Weights of a small image classifier: 122500 training examples.
Rows from block 9, named by matrix and row number. Each number is 128 + 24 x the weight over its row's rms, rounded and kept within 0 to 255. All counts start at 0. Numbers have three digits each.
# f: cross-patch linear (model.blocks.9.mixer.f.weight, 144x144), inputs 0-47
f.0:000145128131134124124135120111153119172121117113146153152126124122136136134104127125114130133135123145163123165133099136134135113129125116155123
f.1:118000160125129137123145132121114116123135115124135130130135114105131105118141107125141122132135143121147116120150111156144120143129135131132114
f.2:118115000112147128140134120125125126128142110115113144127124133148129113125118122143126124133133138119108137137119130150162114125131121123122162
f.3:130124112000119143160125126120127134130171092125132131121128143120127134173120097128128128124110111130132098124112123120131152117120122129121130
f.4:134142122107000127125096101150127126138110151142097128134135122142130135085120146127124104133126124142134139134131137128121114133109138156111099
f.5:140138121134136000143131144112113121133165107123151133130138150118125128167120115133126120128121123120126103124110114121122130098135131126129139
f.6:120116115101178128000130139125132117117160126142115131125132162108134113149133123124122134127122121129130108140126120124108139126120110145130129
f.7:161125138129116124123000123107145118146126123128151141158135120102127147138107105118103141158135105142163112138144112116134125123128101127157124
f.8:132120111119177116135117000134119108126157128120128124135130163118132124142121126127121123122125132112117102125109127119120127116123100149123137
f.9:127125132149109105130124107000106121122090169106101138131150161153115126092130145133122127144135111150132161135124138128126101155077135149138150
f.10:145144153113138120140127103132000114163131141110118125146127121123136122147111139101143128135174123141151108172131143117123135130125101130145131
f.11:129135176119123133128126122103146000109136117135139134138140125117112109125155101155161159135134120123143115130136159156149120105133138145127101
f.12:157152156124133112142116152116154130000125116122138171156108145102158121138118126107150131159165145149142098162135131104115118136134113122109132
f.13:118102121126133120144142141126142142150000145122131115154133107108141142159159129128115138133122141125150120138130113131108150141155127111142142
f.14:123119125139157127130109115141133109118138000109128121128141151121118113117129150130134129129132118125130127122123120132127124134119118162121147
f.15:118117132126182091145124147153128112127154135000111131127140135110128119159142152117158115119140126116128121124120112129134126107115097128141145
f.16:145108110125137134129127120114142115141118131140000156133143128114134127141088106093129131145148125147154109147128143119134152143127105117150139
f.17:127146132111145139129131118137127123182142137139140000140135125119143115137095130118129117138160119164146132182126144113120133132124112129151135
f.18:146123130121125125145126117140138139154131154133114142000096122098144095111156158124118131126148107153147119139133149116115125128118130142135127
f.19:129139119109184104127094155159123117130150147128125126123000172128129116111134146123127130138136136130130127136133135108132121118138102145124131
f.20:121126124119177133153121144120125098121161106147124127117135000111124123157132125127128131131124139125126095123132117130121136118103118149131158
f.21:112109147119136110131125110107109110131136105132119131133126142000115158127128121161150123142117112131112120129126135173155143143164121131115143
f.22:134123122121119143125143126139130125149130138113100143116122112116000122160090153122113131144195113154178143142147143125103127161128101110138127
f.23:149137125133131143132117123126151114136147119131146161139117109103133000169118118116125115146136120144152121142127149124135141130113100131151125
f.24:124126131137098124132117110118127133133159116135130122112124130125119140000121109117134108136121135142120122122134129132126149130121118094128133
f.25:131115138147144130134113115158128109111134141101157133129139134097123106115000180126133154138112119140119130135123162146115114129122128177127113
f.26:121109137158150122146135120138136131130139134122135130123133132105113124109146000133135119140127110144110120131112135123142130128143123171117100
f.27:130125139118156118133129142137144119118155148137108127139138152129125118145142134000118118117134111136134120126133132119117134133136131139122139
f.28:107161139146118146126126118128132133140124132136147125132153130143133102125171123112000128120127132131125120130151111165151121128140104116122135
f.29:130137130122156136148132134130119125123161116134128114113133139117123130161133120118119000124134128130114114125111126124118137119120110145143147
f.30:131124140113123119127122127122145131173113132133137158137134125104151128141113116109121124000146120156168116184143123124121131122130109125156137
f.31:105161187144138139137134134121124153120141136126124118126157123111114116136138132132155127109000128116135127121161103139149139125126152135124112
f.32:136141164121145127117133134124131112124141104120140130126112126095130116132120109142144137153136000127141121134140141138143148128140130120117125
f.33:157149139127133126128129114132136108166122112121120152163120126106151133129082127135104125167157134000153100153120118118121128131133114136151128
f.34:124129172135107139133143131144104140127132142123125132132140122135096126123158138135145156117140133132000132138139153147154118087145160139138085
f.35:136130168116147166135135117150128110114141130132144132136111135103122112132116129136149130127127132133112000150127111154152124133105131144138125
f.36:166122132129131125135138120129145129155118121129149162154131124101159125127112124116131137175165129133129108000160148131127132127125094138141121
f.37:122151175124118134132131128099119124115136120107144138125134116096126118122137126146114131142126143113129135125000114157148125139119134136129128
f.38:119117139140124122148125110134121137133129158136154135138111141134135174099125170138126136161127126135096133118100000156133143125134139150115117
f.39:119152135128109139125114119131136143117140123128124124124158123099130118131161120132157140118114165131132131138149111000117101142123130129129128
f.40:121100180119114098131128124120126118143144121131129129126130130156116149120122132142115111133131121134129142129111151158000136123180109117127141
f.41:128126135126116129126133134122127131127117117127124124128137128156130140119150131137134123126126116129116130124121147167154000107156118122133161
f.42:137152166139135120119123116131126137137128131115127135119134125123127120129132135141132129128144152121124135139148109147153114000119118126114134
f.43:130126133125130117127123122125115146131132111124126123117119140155122136121139115150147126127137102121123119130131126177151138139000115127106167
f.44:117137155138137133144137118110138129113139133133148142134134132088125120142145118129143119136125140140137129119152128149158122131119000133140128
f.45:124119145107119105123109126134135116128080141109139134132159104143131117065148107115164141148145145131143167131141120156136101147123144004130109
f.46:139129131119128131137123123121152133129115119122129159156113131106165119154130132122121146153144127129134123147142125123117134113124105133000130
f.47:119131133141108120150144119098117143125168124133125125127113136119107119171149120126135115133120117128137093130092138139140167142141114102136000
f.48:145132127137146120120126139123112129127079148149117128168103099132132132130123168124152135143121131141148150117136121130124119156112140089142152
f.49:143116105171139160144148099120116153124124129126136126147113106146116118119129179111160148132129136142117135128125132104118128125126141167124143
f.50:124135128124109137140138127108124155125156147099132140137113147117139136161167137130100124122131128110132115126145123117139164137135119128122123
f.51:141135122095090135116127123144119137141103133132107106145110106136137151094142150130096151124143100135143119129139129101131108135132192091149088
f.52:124126132116128124147131140130122131130165139117131116121126138119136143169149117119111108119120139117132110121125127116117151139120114124121152
f.53:164139113122135141135130117132161134176131133138137152139122106105137155143115131125125137176153115160163109158141128129129098117124108121136130
f.54:132139153129112110112121125111137153136123114120138114138132118148125145146138120134143124119130112141142115130121143147170176161151115102142215
f.55:142121136138145124137109131117130139120153117141124126119108132155138175144134129124142140130131142138118120124117161168141158122165135119112130
f.56:123153165122123141117122125129133134122136125114145127126150139128122109140121126116137133131138143115137129129135136147153141146120119117114130
f.57:111117133134146123136142123136119131144143135118128122141118126107133134147142157131123135133141130126134138121137125117116139126139104147129152
f.58:134133165129130130118126129140131138155120124129117111135106144144108148134105153108122142131111109140127119143127128137136113121129148122128124
f.59:126145146127136132130129124139127132122135130122136118131114142131145147142117130131127127119130108138121148127137131124123119153126141126117123
f.60:115127123143131143167114100145127119119105107106117125129142107131141127134116123137165139130125121130129150117126125152153147144105120119117127
f.61:131125121115176111114116151137123100116164115131127134112131163125122115131112118108127122118132130136117108145112114125123109098118119164134124
f.62:116134129132132136140115134125130124117127130116123130139145118110129112129138121125164120130139134131117122146130127151139132144134121125132128
f.63:122141176111113130128119132124130121121125127117139139119134121114126108111147121123134131131131150129142148129169106154156134152132134125134120
f.64:126121120139126135136128131125129129131162122142128125118112141120115133176132106120115118140111124147136111124126118119135167141134118098124124
f.65:127124121123167117125109136141127122135136142142124118127116157121133122133124148113143126130122127131128132119127125129108116135117117171124159
f.66:138124116160117127155110103113129134137152124117131125118118135120123140178120121113125119130127122139126134118127122119131153135136113107132136
f.67:125121141138101127168111132093113168135119132107107121137109139147107134136144129111130105121134123116136134134124124110123160164132119116132178
f.68:125139126107155132145103144142116117131155127117108124138144154128140122137122108136121102124148119108124135137136145132136128110127109160110120
f.69:120118175110126134135136118125134134143126115111124123118130127130116124128139115142127125124121128126121116124119140164147130123152116128122138
f.70:123108182121126126126124126123138111128130116125107122111120132153125146120112126123135114118125112133126134139117151141169143134169107116131162
f.71:128124137127182124138143132109130108127163115138126129139133139108121117169140118117130124134128143123110111126126114124122138114120104139119144
f.72:115109151125138143133128126106130140120126126117112120133109148140109152138131133134149129118130118129131136138113147151144147130138119131145176
f.73:127138142134146148148128113116122151112152154126145134145149116103135128141148116134147140143143120133146128130139123142125102137109152145135146
f.74:133124114146176109115108147081127151137119138151121134125107116120113121148098168131147143125125100109137123128133124149133116151129136115126125
f.75:103122130113145128163113108145122113126092123112127125124153126126117124118122116121153129133129134123136163127122126131132120117128143135122113
f.76:128128135110123136087132133116126184125137133116107118134100092150108142137139142115130131121143109141134134128131137129108135154141155111142162
f.77:129119143131132123104126130109119120118108105135122122121115123166111150121106117133168132122134101141117120138125152175157167132179101120134181
f.78:132178178112138123091107112111136185124112134137121119132153117113118131119158106138154112123139192155138130129177152124124127154135145099140120
f.79:132136127149154133116129125113122117125161116135133130114147163135118123150094092140136129126132125148114108129122122135125139114132117129127141
f.80:119115141126166104135105122151115108130145140135124136121150144129114140108121150118120122138143119120123138128121125139131108115133114162118078
f.81:130138150142090118144110105105120132139134129106118130120117129125123132155135139126125108131134118140124127137136131121145168132133118116126114
f.82:133123134122155125152112117125125130120139118103142126121170153139126122148111113145135121141136133127117127114129120111122111135141105158125137
f.83:120123112109146127148142137122127139116161117127120119124125156130148135156153124119120126134124143107134118120126136109127136142127115131142152
f.84:127136184134145133131126121129127158119138131122148125126140135109129133133150129133142131136148140131129147119151138153140139141117148151131124
f.85:140112122139139125130102103115168158189135117123142155154115124065133126103146158119144121157140107149142113134128134128119132137111120151154147
f.86:109127132094178122157112138148148107128163122154116126128164162121150115155116137143127103127116139098130120115119116116125132121140105147118123
f.87:135133123138127123125141131124151129150138123132152162140123160123135153152094124114133129152136125164148112133129122125127146123112111129147118
f.88:146123115157161128119164134116117152111114153133127123144096114119114105126129177120133127131128132143131148114155119126112114149118123096139145
f.89:118126128113123120136130154125144110124175137155136134130156132125135124153119132128133142127120125118125108110133112129124139132139120135129128
f.90:126111159123096120113120125132125131141108117121121125132122124158128135110130134137145120132134124128132125124119149174144131127162110127132189
f.91:132123143116102127132140120161125122125131133116133118121150125137116138118143168137131123131132102141122130117102171155158128124148114149124154
f.92:121120145121123130129128126129121126120132112125099138117118141156110142126112127150124121130138126131124138127104126145176126129158124145132178
f.93:132116125139148137150124132109124119119161127141129121127131167130113126155106108129133132134132130141124120116108120126128140129133110132131148
f.94:120131122126165143189131128144140113108136135122133139126165127115123107140146125133120118138114118117135125120136143107123132125127111141125134
f.95:168125135119140129132131101134160114158125128130140150147135136106162135152128131125119142166162123151140110125144117132121131114130119130146118
f.96:122139166126122140127147124106123140122130125138160129134151124107121104127130116130141138125133132127139120131155123148155123137120132127128131
f.97:127123118149106115160128105112107150138140135119133132126098126116127130175102135121138106112134158122119106132129119156143161130112109108125145
f.98:119145126128133146142123115126134138131145128129130136124162146111154112125125120135178149132132163120127126123162132129096120151105134120118091
f.99:120129116108155119144131130126124128126159129117124130128138141141135124150144123111128119128127133125133141115131137122122145131121105140123133
f.100:112107119110151119146137136136117127128150137118113139139127154127132127126140135130135111133132126118134129125125140120131134121128127152117139
f.101:124139115130143138122112109160120135135101153128149120133139129123121116116174150125118133120119123150140133136135121118111114124114155156129112
f.102:127159167155098123117124115121143163122127134121139139120137106112120123124177126122161122125129158119144125120160131158156132141121133137121102
f.103:137112112138126125114147107174113137123131166099135107132105130140111130109146144112111141117135104124135136140137132121120119124089149164120141
f.104:117140122147133147130130126126120132133129134129130143122157138112132118127138118109187129127121188132130132151155113148112110162106127139125107
f.105:124136132128138116142120130141122104126149158127130129117164154112110135142124122133117123132131136124120121124125131113127135128120104163122134
f.106:151142117130171127118131135105118137121142100142124130126123117122122131158115116148142127125122133110128108122143128145130116136110139073117145
f.107:118126127117172144139126128123129111128162120137120124120131165119128128157118108125124130132133128120119105131124112122123121120119122143123146
f.108:138124125133156134110127121130135131126146129114127119132119127093108121131147151131133131145122116145120130118124131130126118137118137155119166
f.109:104114142131137120151131117146120126140140118123123107118093134162117149120151168142130119119121114119114148115118141160149138102166133142095142
f.110:126118170133111104109109122159116118126121134138136127127152140107140131098142170134128129132141111129121121131112147142148109118134110177140083
f.111:124133155138131111130124131123122144129127116129155150120139125093120118124157103148122129131131141133129130139130136150164137129115129152120120
f.112:111119119128135136118117126134132142146121140137114123139117124164129152109103139132139149137129134129118157130129133124126140131136132128140084
f.113:134132121122139148137131138123119124124170094132130113126139152130125122155116105136125129131127145120118118135117113116121149123135114126118132
f.114:163124127122115125119132138122173137179121134136165156159120133104182118142117125123130132175177116151134114129133145128124132115127087116150118
f.115:125136120099170120139108131127122111125161137139124120133134156129145117151115118112125132136137123099130119141118131125109134108114118154128136
f.116:121092178118137127127126129130129109126132119133142122131097126156129146131115142135111127141130106136117133135105159144153140112171112129129166
f.117:137123137120141127137133119118149123151134134130144155152130128115151127142120122122129128156150115139146120150130128128124145122120088136133136
f.118:115112155123111137114128118111111124136110121128137121129132118119119136131131108134134127135134129130118129127113149156167190140157109124131158
f.119:114131152120131136126108122117113085129130116118126148123122130110132123122083125129134120135115157111127118132121146146134134158136118117119139
f.120:107129136126143133113128131122127106131150111133132125110121158129130112167095113135138124139128131149114104132128117129127119122143117121126117
f.121:124123136129126129139119129140122124124133132130117133118125131163134155133145138149148134130121124147118122116125147176162140119162133129127162
f.122:134136122103162121136132145130149106116162123131117129132149159133118127142115125124122112138122150119117124120135115109119134134142116135130132
f.123:119141165140133122137120127150133144124130127128122122121129135106107114128143133139143120133134115123142126134139115137148120123123126156125140
f.124:123122131153132140148132117112121143124167108139128129125117144124121138149123123132122127120116128138123094129113125121133133126119125127130127
f.125:120146185126136118130134130120129148136131128133144133118121126100117108128142132114136114143137137117133143122157128134143131115121138132125147
f.126:110115130118148136141123137129120127125136112118124127125112138146129138136107156139140122136130107098100153113116172160136150117154123149137138
f.127:159135147136120127127132118109133167139103143146139108139125133149115122135141122146158135135143152120112123108138171142135126134147148097133124
f.128:134141123119132114142131119118121124134135109104145142132125123126114104118133116150145136143124142102141118124114134154167140150131122126132115
f.129:137117120126157104126131161121114121118153171143146114132154150111122130143144143117138135126122119127145112111130112118128118140121107156124155
f.130:129131131112172141140120116135121120122154096143123121128123134131133135150099106132130114133114131101138107127127101132121138128133118127116126
f.131:164130131116125137088155134140137136135130149163146120133141136135123132146125144123138140116121121128129126142148137150128136160130161077121107
f.132:114132147114118123120133123128135113140113126115143123122149133144134137114120120145151138130129101137113118143118149167161143144163123138130171
f.133:129126147150086128126116103127144159131103112118121128120128095122137143164125127141128110131125121146135152121148133133146165120134152115138110
f.134:119132123135141123141131128136130123121147144122122122131147146125125128146137124130137129138140129137131132125120126128127145128137107138120136
f.135:122124134110166103143122149142121123116152140129130120124124151114109112125115145121129136129122119097119118130123119105117122122114121177131128
f.136:126135119132136146113136137125120129120125135122126112130135136169129131142101134111135119127109108148112127138097114149177144139148128140135148
f.137:114118154128123119122129121123119152135118119119136130132129117151126133123118117152134141123127135123121132144117144162176134136172106120135180
f.138:154138124109135113139122115136154118162134120135141133141140134100138123141121125124120118137178128149157092148123137127135136131143092126153142
f.139:136119129128116143109131109122129117124134139121110134127102119114128133140096134125180106133115149143143121135117096159156139178134138105147156
f.140:129125127128106139171122105121116142143163088103141136132122141131140145176113117107131120126128144131123111126108119136152167125119121104126121
f.141:123111125117113124168131141107134143118161140109122130127111140113140130164141119118115111122139122114131110122130136113132152115135120148127125
f.142:141142135128131125140136121131147121168125122122146149149126124114140117133117115133122126154138126148162097157142133113127130137127092130136122
f.143:119148133145130138135117137114119154125144125137144132124149148111139094123155131125146132136133117137149125128157102131140108151098134134124148